config.yaml
encoder_arch: "densenet"
encoder_norm: "groupnorm"
encoder_kernel_size: 3
encoder_stem: "deep"
fusion_encoder_norm_position: "pre"
fusion_encoder_mlp_ratio: 4
fusion_encoder_num_experts: 8
fusion_encoder_experts_per_token: 1
steps: 4100
warmup_steps: 820
Rows from block 10 of the image encoder of a small model that answers yes/no questions on an image's attributes, named by matrix and row number. Rows with one number belong to one channel. Each number is 128 + 24 x the weight over its row's rms, rounded and kept within 0 to 255. All counts start at 0. Numbers have three digits each.
After each channel's rows are labels from the 100 images, of 14976, where the channel reaches its highest value: "responds to" is what is common among them. Only what is clearly more common there than usual is listed. The data: rendered solids tumbling over patterned floors. In brackets: how many of the 100, against the usual share in percent.
# conv1: bottleneck pointwise conv (encoder.blocks.11.conv1.weight, 96x192x1x1), inputs 0-191
# conv2: growth 3x3 conv (encoder.blocks.11.conv2.weight, 24x96x3x3, transposed, each kernel summed), outputs 0-23

conv1.45:123128127108141124130167112126116116135150108098152136091136130129093107098116116124151134128110109116153145116081103100086146157112145146109110144134127101133101125099101140108126103096117105155144120132129121114111118116123132133091156113108121125104111133087104115104107112115161114129125157136143129123108111094127114100117118121110137125115122152129112095137098100087098104134134130098091105122106100099102144100152109137108184174117091188116184125133103126132132122147125124181163134152136134153143144142147166188186139224175157113150127119139173137093147165130194108096
conv2.45:091128126136112107083115182107118109131133105154101117134083102132100121
responds to: count: one (84 vs 25.8); its colour: brown (25 vs 8.1)

conv1.70:107096130088073103080121069086131112113102129158130144132083149118125128091120135104125114104143117103090127112107134070073150097114104141122080125096122108174108161152114087169147121118092134128134151129123141155156134127100125135118143129148116096100088133171113111148111144100146133137105136085157108113134129130132158125101116151133142149136153152116124131136140112092129144142105195152145162119131157124112130100136173137088122121106131149096112082166108132093092108120128096127138078148097081177108156116115115155118120147107087129135099114116135097109124142129155130147
conv2.70:128124111101137118158131077132108120109100112103115132117107117202129141
responds to: red object (100 vs 18.7); its colour: red (69 vs 8.3); count: one (55 vs 25.8)

conv1.10:128112118100169149136143145146129162165145165116183146124138153130112126135142137131177144110176120093158105117131155106144139129131152152137177151112154121149115097139136163159161111110133127116123115124127110144118110146140145151130166138141123158119140090175111148158130074168140194135150134136114121138145141147165117169153136151109136173167117135109125157205134125150103149163152137156190140125148166133127123148162179116167169155115139130148160131141116100140103140173119139153151123130148121162128151166117138126161153143142145128150142164151156137149179115143151117146
conv2.10:123115155108130127125094054116131087148133118144089150107132108132130149
responds to: count: one (75 vs 25.8); light from behind the camera (64 vs 25.4); orange object (44 vs 18.6); its colour: orange (38 vs 8.1)

conv1.22:116095104072100146166122127112170080106093138110104166154098169104141124120124087105109102100128092110121088127131158151096160093107113142137134134127082139106099146171129108153111171097115113137109136083121152142193122123080106095137156108150132126123120125112101082146107124096136142119110127132115103112118135149114107122133122132079128149130153122113121110155128097139087127130098155153100131148148177111124119088087187162145108127119121092139144129141155106105116127081105179138108170130105154074111149121132121109125160129130100148117113154170128135116107127150132131134
conv2.22:121116119102111127179140104132102127112126113139159128117101120204143129
responds to: red object (100 vs 18.7); its colour: red (62 vs 8.3)

conv1.72:071116100128132136106105116139113090146105140150139111098134118116117099102075102106095156110117098101093100143106118138124100121128132136074117084119121110134113152077103122105116126126151126155155115093121137124104131128129118108121114110134127107110100114101125118103127129110136146100114127123151117167106102104136106139144098162125123098105128098127114149114140108132099107098135095086133126093137129135094139148146097094113133142137108232128101144160122173136136129127123131195188119196109142139171183130149123162175138156133118137136130122107145103126120099165161103154
conv2.72:116138143147127090100129198146116111144131161148102126105127094142104114
responds to: count: one (84 vs 25.8)

conv1.94:148102097122151191080127130102123129091163165127123095117125125121141134113133200143153165139175109097161153150142110154119129137139107114115103143091047102142145142099106134136134098128134124152175104134119124175150122094133145135110104126106110169128186141090137096112118109126149130106133137127135156129112110132114154093135158165133138165121101143113130096194121132099140151127170119113074148142146107122144102121113136126116130143081106099126127135134108126105110093092148106079096139120147102110116111118144106138125116102134120093092108141111123133095067131148133114107
conv2.94:138123117117119123135104019130128135123136128131132130118134121110133121
responds to: blue object (83 vs 19.1); count: one (55 vs 25.8); its colour: blue (47 vs 8.4)

conv1.54:120126129134167111133092114151132168101129173127186104082108146155083142123169124108138120139139115135130159138102141120114127124143118139138105134152137144100155125088142139139136118146129100137149103112107147133101123114111157125131129096102082143102114113102139154074090126105151168136116171155142153173139069098148109131125118122090160140159111122114185087172148103131150169183194137131083138183089131153141105107130104132113173144146155121135108137124161117114130113095131127116101137128127110124125101133096113087169124109126089134115148141165129147106139145117167150117
conv2.54:121114125102133120111101035120129115124115127131130135104135117091134106
responds to: count: one (77 vs 25.8); purple object (59 vs 18.5); its colour: purple (44 vs 8.3)

conv1.68:120123146129098095130107101130112148118132159139121120126116096122156117124119156116099137103114131120104106112106127124112114103128126124152115130127105151127127123109131123124158115122112133122157126162098131144112158128129106166137114125147131124112119123139123137095106140153131122119122121141131121139114134115174130106119132127142084118126134120135114130100115146139095140116120113106158129116113132140111099125134101114145135077208100168125112111140123166154137145166115109214121102149117098138138189151123140174225088166144189163185120116142234118177130091113110141137
conv2.68:114121147086122126103122179081166088139110129160125131107107123136136147
responds to: count: one (95 vs 25.8); its colour: black (30 vs 8.8); its colour: white (30 vs 8.8)

conv1.34:130110110124122137116106158114141117139105120193131126138120083140122159163118133149160086075077130140119132146121112123116081112122140173149101126151143110134114116131130150097107135127125123093126145130129143188131123137150139151114113130135151140113199136112163107158121109091121140136134129118140106127130123131124120159173147158130137153114182134107155101150151139101149158138156125162176165130129174150179135137137154161143145099090088143129089135120131118123122150139132135087153113132078121098101116111123056119106099108074131101119126130103082077117109108094096109105
conv2.34:149113107125122133162124034138117116145132113133145127140117121105134103
responds to: blue object (93 vs 19.1); its colour: blue (62 vs 8.4); count: one (56 vs 25.8)

conv1.61:105096126116133144098087102101133116104120134102135139111123126115136141100131151101141158113146127174098118133121167132114114132132121123102100154183105140163143113106111103109135095151162142181142141145132133116125178153103135142136104120130119088102126139125150139104141080149140130101084120164129127144086126128122154142140134105106126101134130124138135130146140146140132147127145097093136127109108119112094117143175114107133172086156122162123114091151136165158149160156125117194135086121120059146099171135110127169219126139084138106135078127115161086110134124100143098122
conv2.61:105145152119095105121093101073154118153107119131112099141132084108118123
responds to: count: one (87 vs 25.8); brown object (47 vs 18.8); its colour: brown (41 vs 8.1); its colour: black (32 vs 8.8)

conv1.53:121122134139096110100128139073112132142120116148133097144140079108147128114120160150095162111155156164108117091139132132120101109138116108135128149093174137154129124103156118132131116129138121114138111144116133119125159177082117164165149137132123106136150148123109169093168138167130146087110124141140153114127150124144151155125142125142091111147091155122117149112118137141104130126151135130156106099159117104155090135150139084103139152131139169166150109150118146134130131088148091103128119188137125200069145118099120132189089155098160134143140161099165081124151151128181133169
conv2.53:139155141099160097095108160106125082099129123144143113090130095155129125
responds to: count: one (90 vs 25.8); white object (78 vs 19.2); its colour: white (76 vs 8.8)

conv1.58:140123105133090145164098106111095103170122133118123136115099102120094113120116071115125111104121140156116130107125111111103141140152125138125130115130101195132118144093113118138134101158129189103124114141134142140147163123119113095115154136149133133109112070116107117116128152107150166113116134137187134133116157160120139169100128126119161133158113113102105174137125116178112082118116124104143116136156144108130135132132102082123120148230133083185138144112173089152136097140154118152137119116147157115151133144119137119124129130147145137156157149105208142162131122139102133143
conv2.58:147132109102109117129145168087155082146080129133109131116125156117160107
responds to: count: one (89 vs 25.8); its colour: blue (26 vs 8.4)

conv1.40:123137128118107129155132117127123108150129125115139153129133138119108116115077078096100142121121108110126127140134152139137120152121108136102108108140137118129133147128098105117090109139088114113123139101144162123113126130129108124102101135137108114132098118134122106152122118120149125127127122121125132094105132107098110129109093139113130117117140157132132098105107083120106101114115133101082099122146103109117121103128124126127117131135122178134144126120115190127119155196162114174144135124131171146190188162169157198181149185164179163179181157138179148148169155167148176146
conv2.40:111136117132126109124123213111149083138130106143120133136106139137157110
responds to: count: one (80 vs 25.8); orange object (72 vs 18.6); its colour: orange (58 vs 8.1)

conv1.84:120118129147061104117149141103106141124107120158111115107123141077078126116105155107154104122161151123139142133125121100089148127101163165148127141162133150141116200128156110138114121125157164150138154163105102179127110162148107113126097188135146158143187171120139141127155149120148152145125132090170159111103131098150124093138147144154124091146112098099094108146148152096118158144169137116132144156148146107093110114133118085128129100110099112104120105158082124121115073123096134091111148132096112112163120109097100150120107135130109121138174118120112112114098117130111118109
conv2.84:136106114103105120103157057105154152140134122120153081123135114125117137
responds to: count: one (78 vs 25.8); black object (45 vs 19.3); its colour: black (41 vs 8.8); its colour: grey (27 vs 8.4)

conv1.56:143092136145153119149151105165125171126092133134146084134131122169108201139136134142138133105127118170139104159104127127131106105114152124173128102104106128120176140092126168106111134096101113118123138116069131147116133112151199146106092113132098158143147135134150161115077126140134117099131112102105125134150162130196118171125123155108090107119116126102134128104119147113145136104155109181090148073118118170170089137157119100112181106095110119153132153101108141123127088103154095126097124110127108130125106114121136126114110145131095121117126152123114116125126114088103130093
conv2.56:136114126118104131197099075114126104146146111147109149131135149108103135
responds to: count: one (55 vs 25.8); green object (53 vs 18.4); teal object (40 vs 19.2); its colour: green (34 vs 8.1)

conv1.91:122103087118127131111121098114099115107096120110137110090116147128100132126134142134130106131103112106125191141115108123098158130098160093101105148165094139116109105114131141138101102151110128133148146117127117164108133120130135142088117129093113139144174148112159152111127129125147127129143214121138159115097112111149120099098124130118170083141076163132109116201113104116140144111151117164119143153117175153155141141123141110163182109086139102118130097142175089135114136132091107112118181098128130092124125159133115106085126132075113108163130129121102092103093108114091119116
conv2.91:133130140144147152119129027126134117144127143150120144107128141129121118
responds to: count: one (71 vs 25.8); black object (41 vs 19.3); its colour: black (36 vs 8.8)

conv1.49:126118153129143115112114131120129139148145131145099123131122144146151130111124137126106091158156139140082147141143115117106079108138104083149100132129125138149114128116156137149142140154130140129129103139138169122117130118118113146142121139087121147169120150163119121136167133137160141133133097154125162121107131137129159137124182160148143086164118183145128103172140126152127164146114139159134147144128141117162141115123146107162134051075096119145102149125143139128128161146138087075145098126144157141084139140073133121087108104098112136088118174070064074126138089091085154134
conv2.49:151140131133141135107137038153124154109137158118104111122129139118127147
responds to: count: one (71 vs 25.8)

conv1.8:140139090135128142137127150160136154117152129143155123136113148127114127148144133145133123099161134153106135162134169094113116118135108103144133131118139114164093124126136064149109110094146148129179143108120105120145144110166116127129098101149134106129205132154124123137154128120154186104129154099167161178154113162115146135139170118129152149138136151123127159151133152154128158136150160142158162119131181138122118138145119115118068133135138190162160128093123097131162143126169139169146134142164124157113112126092122135127178137181150173120137167111115117134081151128181145152
conv2.8:130120132117135117131120039129104093150110136141101143104138102146135127
responds to: red object (68 vs 18.7); count: one (59 vs 25.8); its colour: red (47 vs 8.3)

conv1.20:118122131167110118102129118120145154105130124132096085177118142107129134141137148118129154120112140141094117117156157105107103116099110082107125125130074128154105107158075093097098110121081149141080131144118099115108113125117137115169092126119143147153137197128063112083093132145161110105152133127079083113120117117087108123110126167164110112115138101140167097119141113111133080094138123110101124131113110144094111109096097143096139116126144097124088094141132096147146125095163136115137131107127107067130100105120104157111106118116129146108068124121126100120117139122105094101
conv2.20:139141168162138098143120116113123097124132194137096137160126099102122119
responds to: pink object (100 vs 18.8); its colour: pink (69 vs 8); count: one (57 vs 25.8)

conv1.24:105103085132138103119136126119129176140167095135138114131129127133085136087141124106127126149112101113077162123131067108102106104128119085113085155114158105105126113106110170153113137129133110160127137139105115156126114110135115160112096103101140161083167143114134133128127126106125140120127172149123128106106147125168092140125175099156173129117097146116135112176115145130137178117137136186152162148108182116128113104134124106102137089104128078133098140139113122112089108096101101071107105134128103153106127144101093095098128118122109100096133157105071111122122094120107106121
conv2.24:138127138133105132123121022139115148127140135130137118125115139142112128
responds to: count: one (52 vs 25.8); black object (50 vs 19.3); its colour: black (37 vs 8.8)

conv1.69:109124113136119112071097093084143117170116142116110113132108180099102153116124151089050176123074142141108151125124122153099133135104135129063116105110106120127138132166098120105108100133099116082132139135122121139138096152124109119145095111154114128121132199141135111095096115118115101145107102095149119144137117113118110100126140134144112080169165122132129150128172080133111107089111113121138144123109092113095108112137107133125147093101104118141122117130094124085112103115158147123119122106103120161096073108123105104146113113166098111100106143124101113091083117112129121118
conv2.69:141133192147131110122158117113120097098139182119097143155133116115121118
responds to: pink object (100 vs 18.8); its colour: pink (62 vs 8)